python train.py --crop_scale_min=1 --vocab_size=30 --encoder_qk_norm=false --encoder_parallel_block=false --encoder_width=256 --fusion="prefix" --beta2=0.99 --lr=0.0013 --shampoo_beta=0.95 --adamw_lr_other_params=0.0025 --grad_clip=5.0 --batch_size=128 --epochs=82.1 --final_lr_fraction=0.1
Rows from block 4 of the text decoder of a small encoder-decoder image transcriber, named by matrix and row number. Rows with one number belong to one neuron. Each number is 128 + 32 x the weight over its row's rms, rounded and kept within 0 to 255. All counts start at 0. Numbers have three digits each.
After each neuron's rows are labels from the 100 texts, of 14976, where the neuron reaches its highest value: "fires on" is the input token at the peak. Only what is clearly more common there than usual is listed. The data: short English words printed on busy colour backdrops.
# fc1: MLP up (decoder.blocks.4.mlp.fc1.weight, 768x256), inputs 64-127
# fc2: MLP down (decoder.blocks.4.mlp.fc2.weight, 256x768, transposed), outputs 64-127

fc1.376:174144091159116130106151091149121202150130112083085094127130132104087108131107122111153152154091151128091150201153152127134122169120075086158071170125134116067114160154101099068119145094106148
fc2.376:138093148098167145227151150093116091149041148063136123110094146121113165131084119096081081121154151084114122105134110145119133057094060123112118176143070043138105113136110141061110125095098200
fires on: "l"; "r"; "y"

fc1.753:094134107149167158133156195066146125071193197145126103121162128125139125100118074112124133067149109091193131124166135111114110166181133105152113159182132069135147086139097087159100093184122093
fc2.753:128114102089185069145139176117172074093089123156125111068134119049130196123112171154083127087081126043160136202137160128142095126142170112131091160166126184148104151158148112100111160072097120
fires on: "s"

fc1.254:095160119076144060155129129135147088103162161123074066101179112149152134102121150073137071095131096101090078167148120139122099185121125150124113100179117098143131124138094053146143145111156074
fc2.254:134186138105126074126110135118109081221155151197165142113132062178157125097160109117107144090144158109172111055136106102143140106180117192144100106133174148142132093146062169145152090154119152
fires on: "<end>"; "g"

fc1.537:108119119147199136098098180148064124196139106173108139123119121102162147160134134092130138131113121091130139099151049099166113154143196130142098154145207147156121160209097152126107163158089159
fc2.537:167107105173192110137168116104152132096133116102105172072106182114167157141103203154072153132135157108154136117104148070143190081107157082128153068138102095066169102155160110155103137109119121
fires on: "a"

fc1.550:111097103139165122128125088147162132146156148122103157099156167128119093118068091096109166117146172156109166072148093140109080151051098120119098090143088103120058148131125106083088170125156075
fc2.550:100141081097123132140132154063195105094122100120133134097060052097091135157152142154082143038095138083143162127109135157136133157147101176134167080142194139071146125144066164157110095171120187
fires on: "l"; "a"

fc1.652:124144116171136107106150081123098135116108097115104123121071128092123088173188130144113106111136091134128152134112106112141159114128103091108153129127120152074151132095186121128067108131138060
fc2.652:129103116153102073088179123122132140144068129155144147123168098134123115119179107060136210112128112117115141139098141117165109189166121132118172074124137072126091163164159135160161117089160109
fires on: "p"; "u"; "i"

fc1.83:146145083157171127139108158126069081164188111066140144097166088082104123092104107168152117136082100106190109116111132117189123109107113113161064118147130108121134099230083066182175092100079085
fc2.83:128165116124174171106164092138128068082127192103124163114174157161064129146101116124022072138169088108140108106131131206179076051168124158145160109094091119146151138130128114148127180170123174
fires on: "l"; "o"

fc1.201:154143186145059067135111081121198130169123042155120161171130149154123054147142141087120178169130114139093127160106162164140071090101153129124158095066142093098114092126142151101165131113095156
fc2.201:080176109153130140119105143123131104124147101202140148108150148153104154046176085092065099091168105174105114188153133159149135130108137127116073100151111096134150108180064153131105192096157103
fires on: "c"

fc1.196:062124145114149088144153162152088136104155134156150149106135097125116121136108126135080182132120151162127181168149185101145113126156145108117130125118160122103108132160110141138144170166150070
fc2.196:064113112115144099125158131130083190127156118173161214091120093107175149138157108115064138150121117122135164062168165165115099126095150143146109155107139126124110149149113148179104096157108118
fires on: "m"; "h"; "a"; "b"

fc1.529:094108100152133099141081117159166120140100064158140105101168130071125155125158169145125125064166132099180147178134153137139066124131142143132153092156150095057150148185119175162081076126134089
fc2.529:116127152116119138075117074124132157202083159130123117112176104127138115149163150136135152124088163120095098116151133167128214119147082201127122142127138112138138092137163137135145091041134112
fires on: "l"; "u"; "a"; "i"

fc1.361:103178126077161144088086124118098149118168059138105094128181143187105158145143161100173147142112117136088131174093118089095098122161146228099079138087217106122174135146128095108205107115129141
fc2.361:126099183149114229136184114093142120147159147167110149126195118121089103146118138148104149151123114130155095105148048076173109107161135175119097087132106100117138153140134139086123121109126188
fires on: "p"; "w"; "d"

fc1.762:103188173150135154160119096088127168064142109107108162110169170169161127173103134179184130078172116169156096109133095086100106149155113204125155178064138133115115097129152130083179164117144092
fc2.762:078086124165101127088171093122159107142143125153113125201122091162122131119151143126118120192079122122131238151107150109140114128105149174168055139108121127107095176140133128199092090144111110
fires on: "p"

fc1.156:162196099125092102097142107142113168157101115161151165134083085092160145165185124123147034119139157139162108138128073100143201154130137092150143082118153139143117153152081144137071115076096101
fc2.156:167064136099130185161074127105139107132050100110086143142118105156146098085117129140090167118089155149145123145132187096155104080122097180132125146150116113114119131117128129116101145160165143
fires on: "t"

fc1.367:151119144174115137089152184154193131142127085107097168132135119164108093104134147105138097081159160074124092112160085121125136067179083125092136112190107155174130141143147172148139190117169156
fc2.367:150148174083118111142134110100119077167071063124188126091063172124185189070140157140119119118160099131171100132117113138081116072094139158149067105160145174118141108101129118130119124117125121
fires on: "i"

fc1.579:131072114138113108178083117109054108114126116097086127068105153149109098150095110160192128127158139105102145160111108136077137107129120168155112084123155084049076093132197148074117155179096166
fc2.579:146172113127198098135115121103086069109128088124100131136082167147159169086078126150207146116074156146129104153059106112110080162147122136129122097119167147191184100119113135144115133197144077
fires on: "j"; "v"; "s"

fc1.266:142128190122164149069183157153105068125156174123115187060141136085138158129122174121140144136104177089128133153128179093111145133155083092172117169120096127204078151143127053092126068088096081
fc2.266:110148132120107168082181101091126071047100091150141099091082138124146101125121112147154120124094171144113126159151162089125117158130093170114143160096132133136086145157142171122120168140100133
fires on: "e"; "p"; "v"

fc1.205:152148081123117074081121073087117088157136089098094149131147116168061139137104139118083153138151123156115115177160163156151135134071071083123101145167118094087157091154111071121115095137075083
fc2.205:083134099105135173137122125123109094117151097128189066154105100097123102141163129092103130101119143171168098111177111117043131141116111168110134129131129150151121166074167147210089169144138094
fires on: "m"; "o"; "e"

fc1.705:203150127127130141183057049158145153119070123117098169123122183146138087119106092130143142125189100077092147137096124117111167130152163156119103135106161055135045104101093093142093097148125099
fc2.705:099149084158150120129170170177095115123117056166195142118101075146165153112074151068100086179163132120120167103148118084164184114185127099164128097085114069128166183152137069128152147104137120
fires on: "j"

fc1.575:121150176098087125096141114117136123179178124083051106096126089064137136115134116193126075125131162123123188102067135178087137154136099149114174110128130156109143192141161105089127112084146180
fc2.575:144130118163144166089078113125114101149075145090128097138091165108186173122099183141139080154169107094121148127121153171106145122122134149102119121148111145187178133153143156154093098159089133
fires on: "i"; "o"

fc1.375:094159155114110092117136099115082133106076135093078150151148142090156124182128093155152120143162084113105189119153132080158101093121112155074097178130123099158143098202129130095136120222107123
fc2.375:159131084177094139016138122074208070040110142204184168105107093096110122112158153118131129124135144105123099062120094116053127145101193074162093151172097163131146157141161142116133122129169138
fires on: "t"; "h"; "z"; "k"

fc1.251:061146039123152112090193080164117135075125147172094160125106128162091149195132103153150118132111101138163148141139146088123152103142151096143086096165102146138110184076143120082057092158197144
fc2.251:104136126105098163167142120116159058225049052192171142104093062162098177142152181109072114095133109096137086201174121098143185113121125149142109145135142110115125090146131142113167121127119108
fires on: "l"; "r"

fc1.44:165120096094208072086112154098123231077087117185071027102153108132095136129117122099179159137117069126102133152134166120168118178063119140167153156109130140093192132099137162140139124134098154
fc2.44:100136118111124149147188128138158093176119140149153123133096146159126193107142061143168128087136122118083140104069146189118194176125156107135148086121169111099165120130102198076171120191149146
fires on: "s"; "y"; "c"

fc1.490:151140135114154128122124126147093188187130102133111085095111162101087055089123182119175097135159146100106084147156070167134172127078135130093103097144157096152196156165102153147120157089130154
fc2.490:149164164080102124202145153109092178117129142076120127148124119152100124106095199071139121110138152117149130075099137122134117128080190090134114152122145136139159162103096168104165124145140112
fires on: "e"

fc1.330:132179115098094130104082105197113105122128120140152133124134162114144144134142097047139094177167188104090073122082150117163113134149122157132119139162182074078149119136138117134156111119127095
fc2.330:095105056207107113097156083154174023092147113174120100108094119123113090124110132169101123207143126176128094125134143206099132075107185151069156157161133162077168096148129147088061082147141102
fires on: "t"; "p"

fc1.191:123085078078164125115145113122148131132138077159155160178171147148159095136082150144133177137157087155108099145141069159107198162122123148116139155138170140091093099158115150168076133142202149
fc2.191:113118149122050171181147097153125041195100132132136127165171060098110151088126076179104158054139069129066159135129090059090148125127093146134131087125142109141152099117134107141142105130094088
fires on: "a"

fc1.467:128113160181093155164167093117089150102106147129152145107141148116120137116097134124124112130147214121144088135108153156176103147081130090115195149103115136174069110110131148144148169172112148
fc2.467:174112149139132143175140065201132152113138141106137176129178090163062092134166199107125131136124145156129131180155108141142104099135119148154123164132088105172119126137126138158135094171156181
fires on: "s"; "r"

fc1.73:107128161135177101164132152065149139134176123125194164099166087110121177125133126057131143135139144162116112079101106142129102114109128090109103178122048081120133087072047149140052091107140135
fc2.73:087121151155170081157107135131107156139156069122136162095152116078129049134149053089099119100091152130111114189125131112135144026125153098103135186147079102144168204123135118185120102105127078
fires on: "s"

fc1.243:111121073155174187115144090188126124170132075103139121127048085150105132155113175134148152120156151094126117152089084163164099150119157113165119162038096095204108125113093093104113141076130115
fc2.243:135121099119105226131151055111186165089093098138115093127145104169158111096136144136093131163144182137157077135133141081135107162153123147136102127152119098161104128163113165140114101120132213
fires on: "p"; "v"; "s"

fc1.714:142108096080130115154065090137190102053158106124124116134128114141125101138155159107114131118087128142162083120080134124163088146118138106131095132118113112098086136108128171152104167168155143
fc2.714:114168105132143111207134116101099200098131126214114098090129056133147177115106111129026152131093133070150117106139133105145138083148127149123138155137125090079115050141072112163130069114142171
fires on: "<end>"

fc1.497:053126108139113150150168152084080170127178144107155107123133078177122178183121080207152169098119143118110132127134112109131159100161141142103065154140155110131098144178168132160118061137152149
fc2.497:104111192122147112168153154126152132156139135175136132145128101108141094143085146110102162144080161091109184123169134100094158153129048128098154147124136102114138169147078130146131099118126105
fires on: "l"

fc1.281:188116134150137141132141118076085126121119156160104125111129161154102109142104136179178106118084183116123150148135162165115157097138115161114192107145093137136153164062187114104101079119171101
fc2.281:151134117071186112183115122074114065106106049204114121101092098169079060098126120167077151100099095102131084111126119142143147149109132138106132100136153140155098147124126147085124116189165145
fires on: "p"; "c"; "n"; "r"

fc1.402:103083122078155117115108145156106122122157161087155107088114136158171075178096110143134096093142126170080155137125169101070080164163173113152111160123127105138134186195167147133178125137141168
fc2.402:133137117113089130134095153173122207096149170108131109060139180161139135148127148187102131142151076093148157134118118079096111088083144124108138107067131104100175144117094098156172159093103120
fires on: "c"

fc1.390:133113150140145128115144150141168134161092119130094086088103102176087150083118125088080131095146172174164141087126071107124082121146135116139097068162112136050177133059085181130136115117140103
fc2.390:185110111128126103182081151103111157043083107140115177095177037071104164066101144090110120105144138106135115085098179184120139126074151099141168063143112153087178147072130094149190173149105157
fires on: "s"; "i"

fc1.1:117123113146162132170167095139146112092116101101068184069123091165112105062099152167161111107112149173143133152104128121095122150124111128078103146180172124142093126109073214164101143176119132
fc2.1:172161155090127132168166117186088196106131109108117136127125141134091137098120111130076113113139106109122093178155131170127115194058106166118139076167155089118074168165151100126148155112121110
fires on: "t"; "l"; "c"

fc1.577:164161163133101124173100162064116114180102091112091133131125109116109106063084161128159057160129100081103149164077096123216108124098112163086074112151132118138079131152094110182122115131091135
fc2.577:096125074135089165149121143180137122158088149146193082108109146124097137100121079161000172126132144122194122113125180139193119132152159111083181138166105179087123059161108152130137118117103176
fires on: "<end>"; "k"

fc1.89:189114108150131091127065141081128181175120104108119153153095107117042147102138120102066123161140089074160114175105084108095140096174125140108142135149127130053085139121177115122110112158181139
fc2.89:066107090157129184173162114138130074123087117220169132168117117153142185105123120107060148195099098207080157154149141118125129107083139061123051097131083098151144172142156098212169164123162101
fires on: "l"; "e"; "r"; "t"